config.toml
embed_dim = 384
encoder_norm = "batchnorm"
encoder_depths = [2, 4, 4]
text_encoder_width = 384
text_encoder_activation = "gelu"
text_encoder_mlp_ratio = 2
text_encoder_kv_group_size = 2
optimizer = "muon"
muon_scale = "spectral"
max_steps = 18600
epochs = 23.4
final_lr_fraction = 0
warmup_steps = 550
Rows from block 6 of the text encoder of a small contrastive image-text model, named by matrix and row number. Rows with one number belong to one neuron. Each number is 128 + 32 x the weight over its row's rms, rounded and kept within 0 to 255. All counts start at 0. Numbers have three digits each.
After each neuron's rows are labels from the 100 texts, of 14848, where the neuron reaches its highest value: "tokens" is the input token at the peak. Only what is clearly more common there than usual is listed. The data: small charts drawn from random numbers.
# fc1: MLP up (text_encoder.blocks.6.mlp.fc1.weight, 768x384), inputs 77-153
# fc2: MLP down (text_encoder.blocks.6.mlp.fc2.weight, 384x768, transposed), outputs 77-153

fc1.384:154041194144174143104124136111178158203113145126134127132100122172103106114160089138155158193147185141156052062159146146120135100096068121178101144140071111088179082143149199156162159115119133126108171098103144080100119150092069127
fc2.384:100147054108072135123123122145118104100201132117118106152167116092141123145125170071146101119139110132089183162139125088113087111168170082055139175135197122183078188096087092136094114128131127083177087157180134160169164128143171128
tokens: "theme"; "falling"

fc1.610:112170064100070170095082102067129141133146111168108104099157120104171141105169081148119125165102183107191154091138088109127133165143136128103139170115101097151059143119172049110164089145202138180115089126103144099190124117105102147
fc2.610:101135088133094097132088146095092145149135114199147138113124116108163177077138088136102116166090174108175160088150072103196131145135126146107120170099102101113083132099151056111142079134209148177112157118115139099172107099135114135
tokens: "dark"; "falling"

fc1.276:159111081083096169130131084136129125127094092146071166111126127095152158159192111139146134209171138150212093158172139107145103110102103162167126136127105131175127119118114088158150139164130124158097142102160185161161157134121107128
fc2.276:117152169198166080121126159104163125153156167154158115167135111134090078125069148129136111085111122113056138089095101159142135131164118056090103131130136112124110162108162130112133112122160115126174122151112089091116134122172130134
tokens: "the"

fc1.48:057069060102138112169169109181107110129164099217102088094188114096130171135110072099097096172181143153200144145110145121143105155118123116156099138150068153079085084149098088161106081172129090131093118115089121125131152133132126094
fc2.48:182144186136157086085120153152158094145102172049149155168097157161169102193162093171157066061069128144088057101151111146141113077129118161128124152110137205134182168180136147152150195092121139113144150139158171192105124086092107123
tokens: ","

fc1.450:098096089140162137107177199119145116175128116124149105083141126145113073049174082122124168147159139078101126112157132119128067101119174107127139108155159150178151142076120121148081111156144128097049163137172134092159077175194151172
fc2.450:123119101125186121128164195122132129192145134117140127107112111140096081070176084102085184075124125107126114098119120102141076106107166087130144099148106122164167146091122122152100137113120103122069175147179129090120076172194148172
tokens: "theme"; "flat"

fc1.437:189101139130147061116137187094159171097142131111133148177118129088157164117087156149177147125122111169081112104119130160159060123154157169118141175138164107133134158157093102120089112113149189101115151152152128152136173104113142162
fc2.437:161182140121082099122138130074113178146156110154165100170126134091179172096094173084147228132152128161136165163101128143155120126150178113136162134103136089146194146118119104083097072144091155147146093109120052117123128110168166148
tokens: "flat"

fc1.604:050120091161071179132126125096122210104145133090117076097095087138163147123118123129114089148163149130089130151138120151176165067098153167120116108084101157120099109165153132153112115172206126124086145138143168140136178140166155121
fc2.604:174162174150153100124125158155160052170120136190118194218164127113108114163134130129119098076086073148138091081133143123068081152162109065127138157176152101116134104087106174104126138101073114120159102117135091104139146117120080135
tokens: "the"

fc1.421:180147163154143151179129133147178137076120108145134186193115081128100083119116138142086111174136077147100095095139186168118088126117155085085109077150160165125083118152125178154181095150135100144133105097080070142154203154163154145
fc2.421:095123096140122070083144097093045116192121149113130092066106143142138152142087114117189137097142175105151133134121048089136122124154120159157142171076116098142131160094187080123101158124152124096144179119202181131118079065078111158
tokens: "<end>"; "falling"

fc1.211:156195156122082134097108155128111120132088139136084100143120100150137149091171086158034086111137076080158139130145136098059111180119123104119143115175154087136127113150144158100129158221170137160147097139105119157071124129101102094
fc2.211:173198157093112085101128127155099120124078099172093083188129110127102107087148087144028127145141119100163145128079142114089109163113113095138169119148192105137141102144157169115123154195086154160127092097113126122045113163106139072
tokens: "flat"

fc1.759:107088149109089138126113137120133157125140176130122140075150097080147136139103108140150055231133092136151083070113091201155035048155122085098146089139069171130113111096138116188156124109157107085156052163152101102117165122083131139
fc2.759:102067121112063156151112106146131169144131113149176219141155101077132091136090115132172127189162133120059136117108115153160063045139142056168099108118114163113119098091147151131151138156149124065147085153098103109108178060152128149
tokens: "the"

fc1.359:093131115119094148124118081118061138134100076114202140177130145137154168106143124108164128121053124104110187125080147158194149104119127159071145185098166169150189128171129094188138104119083112136112106125158142157077154136117149114
fc2.359:132163146148120147168142136092063151108092130138170190174104120120116149123086125086120109095067139162145189092090164142131165101142136166103149122122117156162158123118118143163129133143122116140111118094154096154110134153112154108
tokens: "line"

fc1.605:107138108084132142102126069154117090151121107090112084071128134164148153100201153113078203093127138139171105151116126096085128140122074146146151117110142215120121125182080128087118134156130215074196137131154084193132081091169143127
fc2.605:113100162135125106148133206127129194107124168165169181184138115095121129146065112138127065176075136106080130107140084144172083079122160096094103177154130045116108114064165104137129116077149077183069148106117165083147160172096122179
tokens: "dip"

fc1.428:185120158090105163156112082098102112101059184159138100154105119093116101118061162141060153077086085192124090159117154111151157116172141173138163137127159138140193130130131108110132110101132082147128122121161109145129105150095166193
fc2.428:105135082178148081097124172135137155163221103098130137081136089172131124141180115130162102221156157071121155097156127156104089120071108099144088094146096124115076129088146150118146144174130135103120135146108154121082149112167085101
tokens: "the"

fc1.536:097177173147114186146081146129161102156106111135114137067072142146137114161106174150143128090095048140104106167187131119105103110132152169158118129120120151097145202179102175111154165137115057190119118095151112118130104129142136175
fc2.536:138140199092087169162105163121150103131114130108157169122079145165135106148124203163131113096083083126092111135222162143115130112161171157171115107148134142091171228125110160129160114129112005124134107107160126143091147100167135197
tokens: "dark"; "flat"

fc1.600:137167175074124173121131132142144134105156126130116063123124152135111131101146091126175108126082076092126134157191092136152122156167164178130143138136127057150156125171160125166067143105168098200094116172102133118177123074157125153
fc2.600:133191135108082137124149129091114173124140120136175129137079167146130140101118138116142105122111111080117164170188111120158166133151165154163110116085129046167166150118171130134095107103158083190088132146115148101175125062174159187
tokens: "dark"; "falling"

fc1.386:141136144109149145159140155164156148087114142111100140156101162104124110178064089201175104141161087183133139099113117182112146169138111128194119129137162140113126134128152182147121143161134096123110091127115061078143155109181132132
fc2.386:149140063134083079094134087076082097181138142146158130068177080160135144108160167056085132095117151061146103161131149060146124086125145127080116133113094121162152137127085102121119112108120117094138137142186207198109134118090154113
tokens: "theme"; "dark"

fc1.298:159096154114152151102123150141142174152082142115125140191131148152123114184094122123106119110129087157127135124141137180106162137151064099132128093107147127140139130191138148085160143177142144109147143118134105139099130130116147063
fc2.298:102137098108093082144147116121081090086174107154147103052152065094122116062153141126144118181123182106150155122101127071174073070102182144125138154126089091114114130077123077152109100089118117153109139141125152132167101152097133181
tokens: "<end>"

fc1.309:194190165160141127151163131150114077058156131159116092128129109105104103115122149098071073087072103136132158157078168087105132179151152142121125126117126160109074150111110122173094121162119114081105094160074138100116136125165109164
fc2.309:211164178200125051149157106160134058086154137165157095168169077110077108098162134101090060087062119114157112135077181078095138180161116149124125147094141166096129147123123175153113163136106120085073096171092113107163160138146113135
tokens: "theme"

fc1.132:148136113181119151133076163075126140076107176071178169180155104131104147153105136147155139137109046110103168105157143179112082121156117173160133120108111133098166135137107160120171108147216079079131116114139081087094099139117139141
fc2.132:089113112147182120085109164151138115187169128148114176166158118145144139127135109134151090045123132144149113108155115097142079127121118145084151145142135123163097133153135120176162192100137170156135180090164192128149165114092121112
tokens: "the"

fc1.197:118144185126101166085144143092119137123120169105173136077147134114170140134253170167153172145131157106143124085198105133069133121107121142096171160176128129156146107118088145122106121122164153127162154117140121126156044127093140195
fc2.197:161170100091147087175108132155123106107150081143086131170084126103099129119035107102119082134079089141102141172097133117175121142151148142151077104087137151104126166153170109148124129155107093143080116146129114142114203098094108080
tokens: "dark"; "<end>"

fc1.154:172187150123126090169093132102107176087155094132160111055084115117163184089111174153081150126169129109113138196111103137141157154113107136108134069102101125106129150114149095112048120190164157187126130144081090117152097114142144110
fc2.154:117086087146130126096158103123147121119134169130141149158187073125098059138127082133185124084066134135107126095135153102132104118156142101123122165087116132152205156117109152118154125080098073096137153067161123152156158144073159126
tokens: "the"

fc1.258:182192087146153137069141136146139102124181099102154074093096126130154125084154107137132154058134118083112080195148139065073126188114144153140180100174102176125160101087131111089088072125096147098106109124155160137037109105070116120
fc2.258:187121103162136092079116131137146104123208074130170073072089138143167108095197113153143153103145102070137082186174132085101089139119107152163165082130128162127177118114140148098093109150044134116124064081178133108056120088062149103
tokens: "theme"; "dark"

fc1.230:132167126158082103114165048093067149089123122117155125165166125106075093095161118092097102141169131099154157120083153151171096135134121200168150140132097173136137145159090141132137139147152127103107128077100122183135100119124164170
fc2.230:118084078135154168124120208132166130158126141171080119096086111181175129143128133140138144131079138094108098145194109138105142102122149059105131124127152096144127091104181072105147115122110114155130158133154190057122149145130144094
tokens: "theme"

fc1.259:054103107168126195129131087189161131115105123100180207111148179110134163122169140088127168135151128112099131144087119133116119156108095115116115125159115205129110111091138144164094118126104127106121155180118158142132152093155119151
fc2.259:032158119153092189138164159123106121126123122120151255173168157114156161134113153112180195141126145132098195114118112114128120137133158128114135141090129127166120095102149155157122129163094142121179140142150143138133120114143121132
tokens: "line"

fc1.317:104158170187122127170151145117138090078118121119166163120061175090098132135138132082153122133067088168121151097151098107102133164131137144139123084125147206156105150101098128121132161178126166163136080144177120112210117116243086157
fc2.317:116112094084189144059075176125103124192189129100097082104179091177162145104113134119139116103164134135160130140121175167123084068097063161099125107158089096087107104151156118153099113092123156109115195113107122181064093155080139122
tokens: "dip"

fc1.546:123165069093101200211144151138133105130109099181066085083099125114104163130108148126106172205160106152164112103127112121170127145152161071119114110127169095115071125098178088102126113173144109157110117133158140108188152084151107109
fc2.546:136177062112076174231135157105101110167124110186058117089067116088123107124114136142101161196170086152146146107135118083185088141125178055130126109116112103110105139056158082107112108158114111173125132138161123117147138124102122115
tokens: "dark"; "theme"

fc1.228:067088107117134069140132120151135182125161146102136129109106169138174113132118125178149179175135114131135138197168122090107147121073178124164119129138128071139090137150134109080137096108124102172179113092136111131152103104107115144
fc2.228:144167139129115181094142107114110080138099119143116146171200054124107139109144132087079114079090158149125126110130138142141109117190091126100124157127114206096175109127106121130119138143140123085085162164125150112126152164165149098
tokens: "dip"

fc1.648:093106129123132164160109137127187123132162128079113100089056156192089172102084148120161141096135141132124095154111115099140132151135146163191136092095138076152137168083107105155155166103090121110130136121111158076089126128195112100
fc2.648:128112120077123128146112112165129137177133138094137082093027161184153150108099144134184155124151173116084092187122152113143096063134106179154132114066152106119126163075146107130134157106098121101155142140176183111089103085115134118
tokens: "dark"; "theme"

fc1.71:084120129134148091109116106119138082150130124158122056119075156177107109123152098136055060077156132131157097102136083092119123133109110121125149093159083155058103138140179108132128115111078088138119104096117111172117104124098145104
fc2.71:074103160138196104082100124121159086144158156144100116156083165158098110136122108151102055102124140130137113087111077153134148147124116117091142096125158131101106140134176119143117127085050087172131105118105116170094110131121154115
tokens: "dip"

fc1.130:184120153097138093086092148163063100156154120109095066129159160161155154090093115141151200102124080097110140148140193163093129135144096126154148144096130146143213128160094163117131076152080102115214105116156106140066134103124168117
fc2.130:060160085162109120165172164094164136107115167149149220110109095071121114178167139126101020136090156149100106130113067070155140112081172082080083133136099130105013148098150101154136164147194160113038126139088153133173132125154106121
tokens: ","; "<end>"

fc1.111:135132167133120092178159171181169156111066124149123097107136124172174155115144098132181101180139142114140139110115151120199107100157158133149105134102132078160121134099128101178143152127174188171130159123131141107161130115073111108
fc2.111:151122090103163138079103112074073089168167139080116171179111113078082122133124157145073110067116095169101120127083129123089117124092088123103141131147121179090133132150123147104095095111074085080110125132134120170075132118159175138
tokens: "flat"

fc1.198:110073181129173171149123077105094172136126187095096118148098128095157142170121144110137111116132160176123096195130125140086213128126104139096166122180115100078145125143146068095106126114152150127122133146175126057180078170080143101
fc2.198:124100159118139162139121089106115158131157153140081168156111093115160080181082103110117053085121175169132101120140142184080168140155109162113179140144118042109134089154143136102167153093147161067116161104149128084158104143075146096
tokens: "theme"; "<end>"